config.yaml
model: "image classifier"
dataset: "rosettes with rotational symmetry"
train_examples: 97500
image_size: 40
crop_scale_min: 1
horizontal_flip: true
translate: 0.06
color_jitter: 0.1
targets: ["order"]
num_classes: 8
arch: "convformer"
norm: "layernorm"
norm_position: "pre"
activation: "silu"
mlp_ratio: 4
parallel_block: false
inner_norm: false
moe: "expert_choice"
drop_path: 0.15
num_experts: 4
moe_every: 2
expert_mlp_ratio: 0.5
experts_per_token: 2
shared_expert: false
patch_size: [2, 2]
depths: [5, 5, 5]
widths: [96, 192, 384]
kernel_size: 5
label_smoothing: 0.2
loss: "cross_entropy"
residual_init: "zero_last"
optimizer: "soap"
beta2: 0.99
lr: 0.0018
beta1: 0.9
shampoo_beta: 0.95
eps: 1e-08
precondition_frequency: 16
max_precond_dim: 1024
one_sided: false
adamw_lr_other_params: 0.0026
magnitude_pruning: 0.7
steps: 5400
batch_size: 64
epochs: 3.5
lr_schedule: "linear"
final_lr_fraction: 0
warmup_steps: 540
weight_decay: 0.5
adamw_weight_decay_other_params: 0.05
Rows from block 12, named by matrix and row number. Rows with one number belong to one neuron. Each number is 128 + 24 x the weight over its row's rms, rounded and kept within 0 to 255. All counts start at 0.
# fc1: MLP up (model.blocks.12.mlp.fc1.weight, 1536x384), inputs 240-287
# fc2: MLP down (model.blocks.12.mlp.fc2.weight, 384x1536, transposed), outputs 240-287
fc1.1423 [128 128 103 128 170 128 128  93  73  87   5 152 128 128 128 128 128 128 128 128  99 128 128 128 128 128 128 205 167 197 102 128 128 139 154 128  92 160 158 128  76 128 128 128 146 128 128 128]
fc2.1423 [128 128 128  57 128 128 128 150 128 128 128 128 128 128 218 128 128 128 128 128 128 128 128  93 128 128 128 155 128 128 128 128 128  70  83 128 128 128 128 128 128 128 128 128 128 172 128 145]
fc1.1424 [128 128 128 172 128  71 128 168 128 152 128 128 128 128 128 128 128 178  82 128  74 128 128 128 100 128 128 127 128 184 128 128 201 144 172 128  78 165 159 128 128 128 128 128 185 128 136 128]
fc2.1424 [119 128 128  63 128 128 128  38 128  98 129 128 128  70 128 128 137 128 211 128 128 128 128 128 166 128 165 128 150 128 142 128 128  64 128 103 128 128 128 180 128 128 128 128 128 128 128 133]
fc1.1425 [128 128  64 109 128 171 122 128 128 209 178 128 128 128 186 128  74 128 212 128 128 128 128 128 128  60 128 128 136 128 128 128 128 128 128 196 119 128  94 128 128 128 167 172 128 128 128 128]
fc2.1425 [171  67 182 185 142  95 128 128 141   3  56  82 128 128 128 128 128 128 128 128 112 128  76 128 128 176 127 128  80 128 128 128 128 128 128  55 128 128 190 128 150 128 128  37 128 111 144 128]
fc1.1426 [191 128  80 128 106 189 128 128 128 128 128 108 128 169 128 128 128  98 128 159 128 128 121  91 128 128 208 128 148 128 136 144 173 109 128 128 118 128 117 153 128 128 128 135  92 128 173 128]
fc2.1426 [ 90 128 128  87 128 128 128 128 128 128 182 130 128 128 150 128 128 128 116 128 138 147 128 128 128 128 128 128  72 133 128 162 145 105 128 128 161 128 128  41 128 128 128 128 128 128 128 128]
fc1.1427 [187 187 128 128 128 128 125 128 128 128 128 128 128  13 128 128 128 128 191 128 128 166 128 128 128 128 128 128 128 163 128 108  44 148 128 128  94 128 128 128 128 128 128 128 128 128 128  79]
fc2.1427 [ 13 128 128  76  91 128 128 128 107 134 128 128 128 128 128 128 128 128 128 167 128 128 128 128 128 128 128 128 163 128 128 128 128 110 181 128 128 128 128 128 128 128 128 128 137 128 128 128]
fc1.1428 [128 128 128 128 128 128 147 126 128 172 128 113 128 128 128 128 128 128 128 128 167 198 128  81  92 128 128 128 128 128 128 128 128  65 128 128 128 128 128  70  83  55 128 128  69 128 128 128]
fc2.1428 [ 53 128 128 113 179 114 128 177 128 128 128 128 175 148 128 128 128 128 173 128 128 128 128 128 128 128 128 128 128 128 128 158 128 212 128 128 106 128 128 128 247 128 128 128 128 128 183 128]
fc1.1429 [128 128 128 128 128 128 115 128 128 180 128 109 149 128 128 128 194 128 128 128  93 128 128 128 104 128 128 128 160 128 128 128  82 128 128 128 158 128 128 128 100 128 128 128 123 128 128 128]
fc2.1429 [128 128 128 128 128 128 173 198 148  66 121 128 128 128  79 192 128  88 128 128 128 128 128 128 119 131 128  74 128 128 128 128 128 128 128 180 128 128 165 177 128 128 128  66 128 128 153 133]
fc1.1430 [128 120 128 203 128 128 128 128 128 137  81 128 128 128 128 128 100 128 128 128 128 128 143 128 128 128 128 109 128 128 128 128 195 128 128 143 128 128 128 128 128 206 128 128 128 112 128  60]
fc2.1430 [128 135 128 128 128 128 139 131 128 114 238 174 128 126 128 103 128 128 128 128 128 150 128 128 149 128 128  17 128 128 128 128 128 128  97  89 128 128 194 128 128  78 128 128 128 128 128 128]
fc1.1431 [195 128 148 128 128 128 122 128 128 128 128 192 128 128 128 128 128 128 101  92 128 120 128 128 128 128  91 128 128 128 128 128 128 128 186 128 128  83 128 128 133 124 128 185 128 128 154 128]
fc2.1431 [148 183 128 128 150 174 128 128 128  73  70 128 128 169 128 128 128 186 128 128  54  51 128 128  78  92 128 173 128 128 128 105 131 128 128 128 128 128 178 128 119 191 166 128 134 142 128 135]
fc1.1432 [128 128 128 128 128 128 128 128  70 128 128 128 128 128 196 128 188 128 128 128  45 128 128 128 128  80 128 189 139 128  97 128 128 128 128 128 128 128 128 128 128 128 128 128 176 128 128 128]
fc2.1432 [ 97 181 128 128 128 128 128 128 128  99 128 128 128 107 128 128 128 128 165 122 128 117 128 128 128 128 128 128 141 128 128 128 128  93 128 128 128 128 173 128 128 128 128 128 116 128 149 139]
fc1.1433 [128 107 128 128 128 128 128 182 128 100 110 128 128 128 128 179 128 128 128  71 128 175 128 128 128 128 152  94 128 109  86 128 128 128 128 111 128 128 120  87 128 128 128 128 128 128 162 139]
fc2.1433 [128 128 128  74 128 128 128 128 185 128 128 134 128 128 121 139 128 128 128 128 128 140 128 128 128 134 143 128 128 128 184 128 128 200 128 128 128 102 128 128 128 128 128 128 128 128 145 147]
fc1.1434 [ 91 128 128 128 128 128 128 128 128 128 150 128 128 128 128 128 128 128 128 119 177 128 128 128 128 128  58 128 128  68 128 167 128 128 128 128 162 128 128 128  97 128 128 128 105 150 146 128]
fc2.1434 [128 128 128 128 128  94 128 110 121 116 128 122 143 186 128 128 128  64 128 168 128 128 128 172 128 128 221 143  95 128 221 128 150 170 128 109 128 128 128 102 128 128 107 128 128 106  99 128]
fc1.1435 [128 128 128 196 128 128 128 128 128 128 128 128 128 109 128 128 118 176 103 147 128 136  88 128 134 128 128 138 103 128 110 128 182  63 128 100 157 102 128 128 128  48 128 164 128  88 128 128]
fc2.1435 [128 128 128 128 128 128 128 184  99 128 128 128 128 128 128 133 179 128 158 104 128 128 105 175 128  87 140  86 128 128 128  74 128 128  53 128 128 128 128 186 128 128 128 128 128 144 128 128]
fc1.1436 [ 85 128  79 128 114 138 128 128 159 128 128 128 128 178 128 128 141  92 128 142 128 102 157 195 128 128 128 136 154 128 171 128  62 128 128 128 128 128 128 128 124 128 128 128 128 128 174 128]
fc2.1436 [180 128 128 128 128 122 128 128 128 128 128 128 102 128 128 128 128 128 128 128 128  93 178  92 128 128 128 128 128 128 128 128 128 128  61 128 128 128 128 128 128 130 202 128 128 128 128 163]
fc1.1437 [128 120 128 153 128 128 128 128 128 128  73 128 128 128 111 128 128 128 128 128 128 128 200 128 128 128 128 114 128 128 124 128 128  49 159 128 128 128 128 128 128 128 128 120 128 128 173 128]
fc2.1437 [128 128 128 128 170 130  86 128 128 128 128 128 128 117 128 128 128 128 128 108 128 128 128  91  35 128 128  67  91 128 128 128 128 128 128 116 107 128 128 128 128 128 128 128 128 178 128  98]
fc1.1438 [128 128 128 128 168  20 128 128 128 128 128 128 151 128 148 128 128 128  88 128 128 128 128 128 128 154 128 128 128 168 128 183 128 128 128  37 128 128  72 171 128 148 128 130 128 128 128 128]
fc2.1438 [128 128 128 128  31 195 128 188 128 128 114 128 128 128 128 128 105  94 128 161 128  78 128 104 128 128 128 128 128 128 128 128 122 128 128 128 131 122 128 128 128 128 108 128 128 128 128 128]
fc1.1439 [128 128 128 128 128 128 128  95 128 128  74 128 128  57 128 128 128 128 128 128  94 128 128 128  83 128 128 128 128 106 128 128 108 186 128 104  99 128 128 128 128 128 128 128 128 128  82 128]
fc2.1439 [ 16 180 128 128 128 128  42 145 128 128 128 128  98 128 128 128 106 128 210 128 177 128 128 128 128 128 147 128 128 128 124 128 128  45 198 208 128 166 128  69 128 128 139 128 128 145 128 128]
fc1.1440 [128 128 193 128 128 167 128 149 128 172 128 128 128 128 130 128 128 128 116 128 128 128  69 128 128 128 132 128 128 128  87 128 128 128 128 128 107 128 160 128 128 128  88 128 128 128 128 128]
fc2.1440 [194 124 128 128 109  87 128 128 128 128 128 128 128  97 128 128 114 171 126 128 128 158 116 128 128 146 128 128 128 128 128 128 128 128 128 128 185 128 128 128 128 128  76  98 128 128 128 175]
fc1.1441 [128 128 128 128 183 128 128 154 128 128 128 166 174 128 162 128 128 128 128 128 128 128 128 128 128 162 128 193 128 128 128 128 128 128 156 163 128 109 128 128  87 128 114 162 113 128 150 128]
fc2.1441 [136 128 128 128 128 128 128 128 128 128  54 128 128  91 139 128 128 128 128 164 128 128 128 152 128 130 128 128 108 138 128 128 128 105 128 182 128 128 214 128 128 128 172 128 128 128 128 119]
fc1.1442 [128 183 128 128 128 128 128 128 112 128 128 128 128 128 128  99  82 128 128 128 128 178 128 128 108 128 128 128 128 128 128 157 128 157 128 128 192 128 128 128 139 156 127 128 128 128 128 125]
fc2.1442 [ 93 128 156 133 128 137 128 128 128 128 128 128 128 135 134 160 128 128 128 128 166 128 128 128 148 128 108 128 128 154 108 128 103 128 132 128  75 128 128 162 128  87 163 134 128 128 117  83]
fc1.1443 [128 128 154 128 128 162 128 128  38 128 128 128 128 146 128 159 128 161 128  95 128  82 143 128 128 128 128 128 128 238 128 128 128 188 128 128 128 128 128  96 128 128 128 128 190 128 128 104]
fc2.1443 [146 128 128 115 128 159 125 128 128 128 128 128 139 128 128 128 128 128 128 128 128 128  46 145 128 128 128 156 128  65 128 128 128 128 128 128 128 128 128 206 128  85  78 128 100 128 128 128]
fc1.1444 [128  95 128 167 128 128 128 128 128 128  97 128 128 128 231 128 128 128 104 128 128 128 128 128  32 128 128 128 128 128 128 128 128 147 128 128  52 128 128 128 128 128  57 128 128 128 128 128]
fc2.1444 [128 128 128 128 128 128 105 128 128 128 128 128 128 128  67 128 128 128 162  73 128 128 150 128 190 128  59  89 128 128 128 128 128 128 179 128 128 128 115 122 128  75 186  74 128 128 128  94]
fc1.1445 [128 128 128 128 128 128 128  82 174 175  83 128 131 128  80 128 128 128 128 128 128 128 134 113 128 128 128 128 128 128 128 128 128 128  88 128  92 159 128 128 128 169 128 128 128 128 128 128]
fc2.1445 [154 128 128 128 128 128 128 202 128 130 213 128 169 133 128 165 128 128 128 128 128 128 101 128 128 128 141  65 152 239 128 128 128 128 128 128 128 128 146 128 169  89 128 128 132 128 128 161]
fc1.1446 [133 127 182 128 128 128 127 127 128 128 128 128 128  78 128 128 215 128 128 128 141 107 101 165  99  61 128 184  59  97  99 102 128  97  98 128 100  97  94 128 128 128 128 154 128 116 128 128]
fc2.1446 [128 187 128 128 128 204 128 128 128 128 128 128 128 128 128 128 128  90 128 128 128 128 128 128 128 128 128 128  65 141 128 128 128 128 128 128  92 128 149  90 128 128 128 128 157 128 128 128]
fc1.1447 [128 128 128 128 128 128 128 128 128  97  89 128 128 128 128 128 171 128  69 104 128 128 128 128  65 128 128 128 128 128 128 128 128 128 128 128  73 128 128 128 128 193 128 128 102 128 128 128]
fc2.1447 [172 128 128 128 128 128 128 128 128 128 128 128 128 128 128 128 128 128 128 102 128 128 128 128 128 128  17 128 250 128 128 128 128 160 128 128 128 128 128 128 128  50 128 133 128 128 128 128]
fc1.1448 [128 111 128 147 128 120  80 128 128 128 128 128 128 133 128 128  99 128 128 100 128 217 128 147 101 142 128  98 128 128 195 128 128 139 103 128 162 124 128  84  54 128 128 128 128 128 128  46]
fc2.1448 [128 128 131 128 128 128 162  82 128 103 128 128 128 128 128 151 128 128 104 128 128 128  61 128 128 128 101 128 154 128 105 163 128 128 128 128 128 190 165 128 128  62 128 128 129 128 128  72]
fc1.1449 [128  97 128 129 128 128 128 140 128  83 128 157 128 200 180 107 128 128 128  80 128 119 120  81 128 214 108 128 181 128 128  73 127 119 128 157 139  99 128 128  72 128 128 156 111 128 161 128]
fc2.1449 [200 143 122 128 115 128 128 128 122 128 128 128 128 128  72 119 128  99 128  78 128 103 128 128 128  99 140 128 128 130 128 128 158 114 116 128 123 150 119 193 128 128 128 154  83 123 163  87]
fc1.1450 [128 133 128 128 128 128 128 128 128 192 128 128 128 128 128 128 128 128 128  96 128 162 172 128  46 128 128 128 150 128 128 128 128 128 128 128 128 157 128  99 128 128 128  56 165 128 128 128]
fc2.1450 [142 160 128 128 128 128 128 106 130  94 128 128  78 128 163 128  70 128  92 128 128 152 128 128 128 128 128 128 128  80 128 128 128 128 128 128 184 128 128 128 128 102 128 209 128 128 158  87]
fc1.1451 [142 128 128 128 128 188 128 128 128 128 128 130 128 203 128 128  40  96 128 128 128 128 128 110 128 128 128 128 125  67 128 128 128 128 182 122  95 128 179 128 128 128 202 173  88 128 201 149]
fc2.1451 [128 128 128 128 128 128 128  49 128 128 128 128 128 128 158 128 182 128 128 128 112 106 128 128 128 128 128 128 128 128 193 128 164  92 128 128 232 150 128  60 114 178 128 128 128 128  43 128]
fc1.1452 [ 86 128 128 128 176 128 153 117 128 128 128 128 128 128 128 128 128 128 128 128 112 121 128 128 128 169 128 128 167 188 128 128 166 188 128 128 107 128 172 128  49 128 128 128 128 121 128 128]
fc2.1452 [ 97 167 132 163 145 128 128 128 176 128 128 128 128 128 128 128 128 128 128 128 128 128 128 128 128 128 194 131 128 128 128 128 230  73 116 128 128 128 128 128 164 142 128 128  96 128 139 158]
fc1.1453 [ 82 102 128 128 128 162 128 128 185 147 128 128 128 128 128  83 179  73 169 128 128  77 128 128 129 128  87 128 128 128 116 128 128 177 128 128 128 128 128 128  97 128 128 167  46 128 128 128]
fc2.1453 [128 139 128 128 128 128 128 128 137  97 128 128 128 106 128 128 128 178 128 140 139  73 128 128 128 128 128 128 128 128 128 128 128 128  71 128 127 128 128 128 128 128 181 128 128 128 128 184]